Rows from block 4 of the image encoder, named by matrix and row number. Each number is 128 + 32 x the weight over its row's rms, rounded and kept within 0 to 255. All counts start at 0. Numbers have three digits each. After the name is the row's rms in percent of the matrix's.
# short0: shortcut pointwise conv, stride 2 (encoder.blocks.4.short.0.weight, 96x64x1x1), inputs 0-63
short0.0 095:125090135151075159199123117178199180118148115133106122141164119132145135139108141109092126114130133108122145136146062113090086140030143055156165162141131181125163142109157179125121151083142113
short0.1 093:151096090082171115144094136158160122113121145079097201146120054135167168080109090119138171156149139057102140111206133093109120133099125116140114156144177150126173145125077154141147123087171107
short0.2 102:153167111131165086075123109119104094082097117120145093133140131155161137130171094094128124134202156134144146146133141162174130139141105141154109124149116112144060132153061112163154098007092162
short0.3 104:139145110106056125114145135123086089129142123091071085068089098136121108183146118105129134083116081098111148103091152115080073115115084114076112056078096125119116125053155146084134140142142114
short0.4 105:121098119204100107146124147126156151146163134100159143081059121137159145153089089144096188136056123151090109147118132152137067158170083145151106140145109161149055094115084130156131113133073087
short0.5 102:101128129074139178165074110094109119080124141093139133139073116173131186120139112157163179125132150167161117090128142133182133108168065128098065154116138146098131079105138151172182117055101124
short0.6 097:135180158108105149160138128182231145096135087109160129133131141149128116069139137129040168082149134139151133209085132114129141109098112094104091090115155115141142166124151151157147091088109100
short0.7 104:129136100075162138120137144134140133071091099109172168098116125117150149074141091080138176108145179118166194119060083093103101073161096122151150140157135141133167127119131099150156043092125091
short0.8 102:106152172098161174135070101182140112112154160110181119132082120162100134087174102120057160145141141098119128153145177105181171082152088113154061145136116112140137117139105151141146110077066091
short0.9 100:150127076134148098137117086092138138149126189147162122120123095065108106115100138126125128112131160181080199121143099124133084151148051169157133162149129072180103150119173140112103076090098064
short0.10 103:066124176128123105107184104111125125118087157139128147153141110186168182142182121125148149124133130128135165155086090136115109142131051137154143126130025112038086104112087121146125143137164129
short0.11 104:163117051135142082127069141091120143088173111118058113121181117101123125114188130103153176144157105087084106110177090150113070139103096110153134128099100169166128132125165121082176109091116165
short0.12 105:173193181103133143145167114115148128083116141155147122086129136125103171100118151058112145122077142085137147139139139129142157058114101113140153141175106099084126128129138157177154018078119105
short0.13 097:143135129163110061096187095125154109113052128184113134066072112123175084158117143070164146112106127138155207148101119105119085114131058153130128113101078153155146111105110148140108154109137122
short0.14 101:064110176143134160124139112146133121154119123136123146097127132170183103163188135196141144100119155125152081157079158158121118115108153140128148163125072122128045081128062128149127063188144089
short0.15 100:123112110149129123137135153121130120122131138244142127081110160072140147181088142041135116122091118118176166147118063098126103113133178138170130178169137166126198162130125117138112133091108127
short0.16 101:105113168116106091139146124164112116154188106131119116057148132098121117100147121109117125175136128105152161147044139175127180100118136167159118144054037101056107100097138130159119092111150121
short0.17 112:132148125155123089123125134121062002165143149130115118133156116121130120140114013153133085120130112084103089140164145122069135150097137199098118104100116120132112107102092114129113149133148137
short0.18 096:162124101147157091112126143143215129110175030141159140159122135110126128093180071127056163162135157164096196156094114094121098111145106097136108077128117129161132129130148142159112104085117107
short0.19 094:084158132092137166059103127146126183132113137142145167156077163136130141112103255160135112146123049132117150115134121126162152129150145095065114158143126121161175124150151116135117097086093130
short0.20 101:146116100147153098006146165117100103122105130102033157141096147110098137168118142115102109102114133105100132125161102141130054139111145097166089158124080085144116123167101109156077118132161111
short0.21 093:093113174176080164198162193124150146134155164149200124130145156156142125126074101112137149120081145170152144162134140099130088133166162147102216119137165142137153125072123177138168105130130113
short0.22 094:140150110116120072118126118110047071097127159131183114133168168132125142127101110149255123125114128121138167094148187131072137121145132167136132095127182130133119133113128138151138118107099098
short0.23 091:113092122123117193161114106104098189091130171136147158166087101130118136162137184144088115199098074122090164120153130088153117120094113095082123193123110137132184120094154170134111096156064103
short0.24 104:063135108131117163152155098141134116201119137080131162100153092141106128072105141142130127110105140109127155120106085104101165032120085173171117167079045111085143122122148111119096088128126170
short0.25 099:156145092115170080091042138157113134098128104108137176159084132124097184080126144140131217134118123097107158125133129186127168112164085125178104120183115129090125133130095110171079125093098103
short0.26 096:160146082125186152149088212123172149090117127135158152078125135117056179124105134046105125122185140098138113143150111105130087075124115098114137134173171100103165151167134129180144101103136129
short0.27 106:132054075146139114061122114134097060138090100127153171128064136159112073113160094155111105104092060125123124102147088133148092161089131146164116140148104148114058121143054101128132113104118123
short0.28 102:125130102138121092134130073174078112141021112118127113105056077145089135135096129115134123105126154150144151123133134108104070131158159130140127102115050110142099131131134098074044121167174130
short0.29 102:222121121145151159138167144145140151074120146169120119109133094108149154123093129065121127155132125135124177139171154131172067106113103143089154159147159171112120137147175143197169089072096066
short0.30 096:164123146083130131137064112137188165082130074127114152109144122159055168144112112132123139131119125218169094109098115100145127118104138064083106151121184180109132134126161054136132085108144117
short0.31 102:120150080119160107121101110103114144146150146152108151140163145132017118088110165107127126139120159147125110118155129117078143032064108116105119081112130106145133150136097081132067206098153140
short0.32 110:166111000104165100139147120117131112148145128098140074114126121110053094091127124075131100128170121123075121101168130097139075154128102136143101112160137106155135151140108140099113131128129160
short0.33 100:125211220134146167106154121175100082103146099110126095056140166129118086098171152114135108120137156099086102128141153129142232147135069140145088110123096121117111117144148122144139121121112104
short0.34 094:103111104187123170144147192120127125126128108069162113203131090034088130098142106129124150104127127079108113135129138156143155155128192118149126083122072124171135121117081140067087162167152113
short0.35 093:113104097120110175140145146112149194113133068137158142134160139141155159101119124156172132107129140175129150022094105108141088113119131059131187159165146135146150079070194095169126116122127118
short0.36 102:121126176182126113096106155071145107147110140173146150149112128113106114184173120103104111081157126227137103140124155189155111127099128096145142144135065047149130120094130126151121070141072105
short0.37 108:118144151102093135129170122110106126179123129160100092135129133070119116127141143161130135153086108103161126122009088134097150111128153106167138104115050037096136084108103095120098112084160125
short0.38 103:119105102115095077121159086149114089152071137156123100109119124155085111106066141051094107132163148102125094106115056087069107126175133098106122107159067144102093147131084114079085130138168141
short0.39 100:121101150101132142141085113173154088171140158177143165135099092107114147047104103126135155154120140105164097034118143073153175092102163116153066150128109101143132072099155115093131142090115175
short0.40 092:122085119068183186159108132167159079084100137127128162163087133118139150070110074118150173120089135154128110081127087066155140119080124099154042154120149156143162112081140128119114105102145114
short0.41 093:131146174164066098127163118115125091131100116197130169138089123096141145103184123083097170129110103078073135099111128176104083096101136153171136139143072115151150103133107129223120080142115151
short0.42 107:115137148102138160134070156088131125093109118035147115157137160064132122185104117163104156130123123128136031140150176128121140133103158109091134079086159095188094160125117127110153120160112069
short0.43 097:127152039089177151139122139093083096071094210126130154157141121155128141151125128150131127146198111163090126108134159140167120091110118118153130198096139149123116122162149117131128100047087085
short0.44 103:103079153153144125125152094112115135148221124121110092064130148150142144141141141086102130135118097106121046126096129114125144109110068164138132109028064079158130094144108111149121173126149164
short0.45 104:157106034140114111100077085163128086074133134081152142112102144083082146080165117104125132067132148114126152098126107111102034117117108072141092087131117110141106139150133103085166091126107142
short0.46 107:143150003172168062090118058120124146127078134110124152071113081151097149099142155088133146120124122085128097093122078092107112076139124111133151117121081133124127114162152132117119105136150171
short0.47 101:079153126146156138142098087163151131090089113134150193126148139093117138119104123166152140171058173158120202135115080136127128058124108127161162149172126093109151081132160170140160046105104115
short0.48 098:168150152160114109131214135165128124135150149152124120124085125072174120104111165077134118105188149139141151116152121163164095253096113100093113124155120112146159150127171099123093135128154080
short0.49 099:149162108056134079097097168101108108101164132076118147160177111154114109190118132152126101123191165139145142162150161183164171133169117123173099098077129139168141124078109171143122095160073151
short0.50 098:125142131085119138150141139105122151127131156144137149144165164136132120182096172131145042190103043117088150120196122142114126120073144123112131136131156132161138188118141239138116113104104103
short0.51 101:138152066181110121132114141145143132185107122127177125086104163128084115077128152165104141129108102084073117141181140093118130056146154144137136099169083123156116122180081070134066165159150174
short0.52 104:085107135131113143130160135162098124176143142110147097099125122090088107141121168182104112100154140107156097145139093136077170092134134141147126112042019116169151087058132103140084140135177131
short0.53 100:199135106162122141147089122104164139121094140108156133149137120182138144154103157171144125126123117125115079159160184118160089148142133175163179142176123148171126195168124160160144036111085074
short0.54 092:117146121065141136170137130137148053118109195132194149156138121141132131132126063138183198102104083118110147161126236118144173125129121150079094133126127091118140158110110145156138101111101112
short0.55 099:167115167181116066128081066136106050122111149130091153102084092114128111181153099154120136111176131158135112113140149159106071133079184152137122081109132165104101074108129120145133126194164148
short0.56 105:105145113116171121158106136111153144041117151079156192139134168120111141124159126092154175172114148138123102086114160114191143073109127062097136111142164126045159164143120121089146151115147073
short0.57 106:134111144174126067110174127129126135115120136160152079103090159096115155165070122065119135045089053144151131158122077114107082144151116097131120119095090103146149126094079111110065177112148131
short0.58 098:103180125153141139153081134148143128094173180075142140134140150175107131121114093144174140140138095112057175148149172116092157071141133120086146139101206174158103120194137151190162117132101108
short0.59 100:154131047126140079114145143129128050120124143058124145147095112089083163091135064102122155173163148070113115126084134106119109110128101126133100102095094085096140063080132120070148120158131143
short0.60 103:074160215149091151126177129152120104130112135155160131111131159073158131147160157085140153129088121115110163159083124168141165146142138094136135102154064062076129082110131130139151089071068101
short0.61 100:147131127060118137118068144149126129111102140078119107170128182118067090140106129143136138138119122169134129130137139106108132181123172121093123100101208107216147170124178090069089116173079129
short0.62 097:147075105155117181195084095125182120105100106127150130141071115113136139089082112133130194114150128146105148089143073146188079125103105108084064148141130192143161119108158134158176099110128098
short0.63 102:136094190113103139084161092140014113126151105178082106138088143112152151132082146104089144095091098081096109098159158165127123160121123098118118073171081127133132072099101136112118133118118085
short0.64 102:139105039127146104080143142165113122135148098074089122144111122094052139122103134176160135119147161109173105120152107088130200166138135127097077131073102133147131173131144144051123149165153171
short0.65 101:106147140089104089138150174088124114122151126158121138053145140068117111190105107085110099083160129132147142146129127153112102105128160168075120105056099090129173052101068153153158124123165171
short0.66 104:152153151136097157118185061169128092132120148115118137146116081086148131104125108063107124100152141102138123129154087121154118152120116117127035069102116116116156141088159106013148123175127106
short0.67 094:140117115123151111058100139175133186085122016121113154150110117136138159094112129126076153140128121086115138053139068112117121135165135106154141148158115120153146071101119106117069153092177096
short0.68 106:211166088144139142162107177151130149051109138126130125060131102133095148097093146126143098123104150139118118150177087154149074083135057147093152141182162166159109099129153144157105072142145114
short0.69 098:101097120129155130142112122110036064156133161126127158132125132116134145146111099126150124147119106128067119035181147143100116133028126142151089157086087104138124091072085154104116149139161116
short0.70 108:093127175121113103133145155077117107099156117131127113116126083037146146160118145087102138131046115151136085152078124131135080139138126147106133078142085068126138036058103116106147137122142152
short0.71 095:148125120099173089034086094149116111110108065133071148174133140101110136146162135138114117095134151147136083142071084123147155120105101130166099128144071152134056060114148126145056130136123141
short0.72 101:151108115106174166163122166130130138069125118098145131178122144059075118143075123140144144152098163179138149158111147154139126148165211133110120109119190157200160143106151126068067110136145099
short0.73 092:165138115078153099094134153104101117105143118121197104115099187121112120114156139145169137042128178119172134163082167115111149104237107142086137114120146132121132123138139076177137123093092095
short0.74 099:151155138089092089130130092145171160125089099108119144133166159165165133161149137172134166137153151120140087131063159138112155196094120084182135074109060148068110092097154163093166095117108092
short0.75 098:144149139068119098142113150166191098114118096126088114168164087139139122086175096137119154105125109123160145253095147106092107129087111121155163105107125158138107213143123141156087115102130147
short0.76 101:134138166040092143147075118171167146125121153060115121190180100142124118110122111184138126138102132139166069180123141044105142110108123128128160146103170123150110181120149141116083117131143074
short0.77 092:114132190142148123141159089101118125132114099132100133126118103091207131187095146121155139145106146182147130175126135213126097239147122142132105127092093098131070158100119149125147078139114101
short0.78 097:054115192113156118096085102123146150087088108155161187103183172191122156143174133125136105141129139164141094140080101092116157086153120093130145132118100096095098100159081188161165134137096150
short0.79 096:142122138119137087136104180144161129105098116134063115143188119134161132126144050132161113115133212139142125143111091159051117134074151103214206123123121136136091140118141127137092136083130105
short0.80 102:145165140041171132086088090103103158093047132140059157137145079128148145132164193158108132160128137131136093102116090137154132122089068120136154151128094147109073130144143134154105068126122095
short0.81 099:148133168101150131137123099130133112137174126144223122142099128137135130088168071138100084178149132159078171202123083147132131133159141165125112053082162152169135143128144141186144151080090118
short0.82 101:114114106130099111119175187161095065146181125137100127154127075055114133121065118089116161132160146088094096067171129141155117146122128167079096063100086106126140080154132088115096135149122158
short0.83 101:118083116206121091098116117164108099190151110121111102128134138110135065118136098146130136115107105136137109131144157105100152145133132158174140090118085129186024099141035149117096088163149121
short0.84 095:139126094077212090036078141152133120078098097105069193177119172121131150139126151131126115149159136138153141123167097159146151087091118111163056169121129121148136131129164121134092108107101129
short0.85 097:111177136156105175165163132190113140125145109132096095097133190097082152118123150120148133094146139152186103105165162092120225095137175155105105145134137141170166165102165131045130111117120118
short0.86 100:146109050156137113093130124079097097091152108126106158032112137104084142127174098088120143124164127116132113117192082082131106104117119098073122153095085088135102062160124108181116146113142147
short0.87 094:169125140093127146251114123167099114132137175135134133128163151158121104197143103130133118178139111112074133146161134088129128113073108084140108143131087146133134141125131239130130106115091148
short0.88 098:141138172142104131108137130142131096134118077213079073126111136094123140152094061117159118129127123188116121189045142156129146197117144135137167083109136149131117157131166071123150120067152111
short0.89 099:128169179140118151165158114145085131171081148132108113122147147098149121142115133181119165120090082126125149131129118176172152155179186096138142155111113099205118149108158142127167023184098141
short0.90 105:101103119148126170132095112122113150120107137017111066184111079138076105121137141133111128072186155118114084141153137058096079135101102118136115114100109141135133120118117112054106087149174115
short0.91 099:146119152153131099156109128099147148095178143147155107141125074054093109132097129095129114078136134180133180151147143136153113170146115157136143103084110049204071164139092145173132107115074081
short0.92 101:130132138122147132119185154117128104120191136155109149113149139093124175128163120064119174125091075122110152057110140131174168151110113135080085129052066069118099077113125124072105149100122088
short0.93 100:127145168069192131156099218147143153167149123113165134157185143140176129145099156164138106114146151089146122164121158155141192164154182163156135113132159129139205161169127136108140182118120118
short0.94 100:100103083154123132172127196154139129076100148117149147149136174123093116127087122126151118110158138142106170138127071141142098086131191077143105127171119106168216109133115149064153180133157194
short0.95 097:171151158108146123158150116129163145102124104096190114128054134163134104105147166138055163082142113122126127176112178112180168132204110117079056081125127146134165137140134122155112101100075112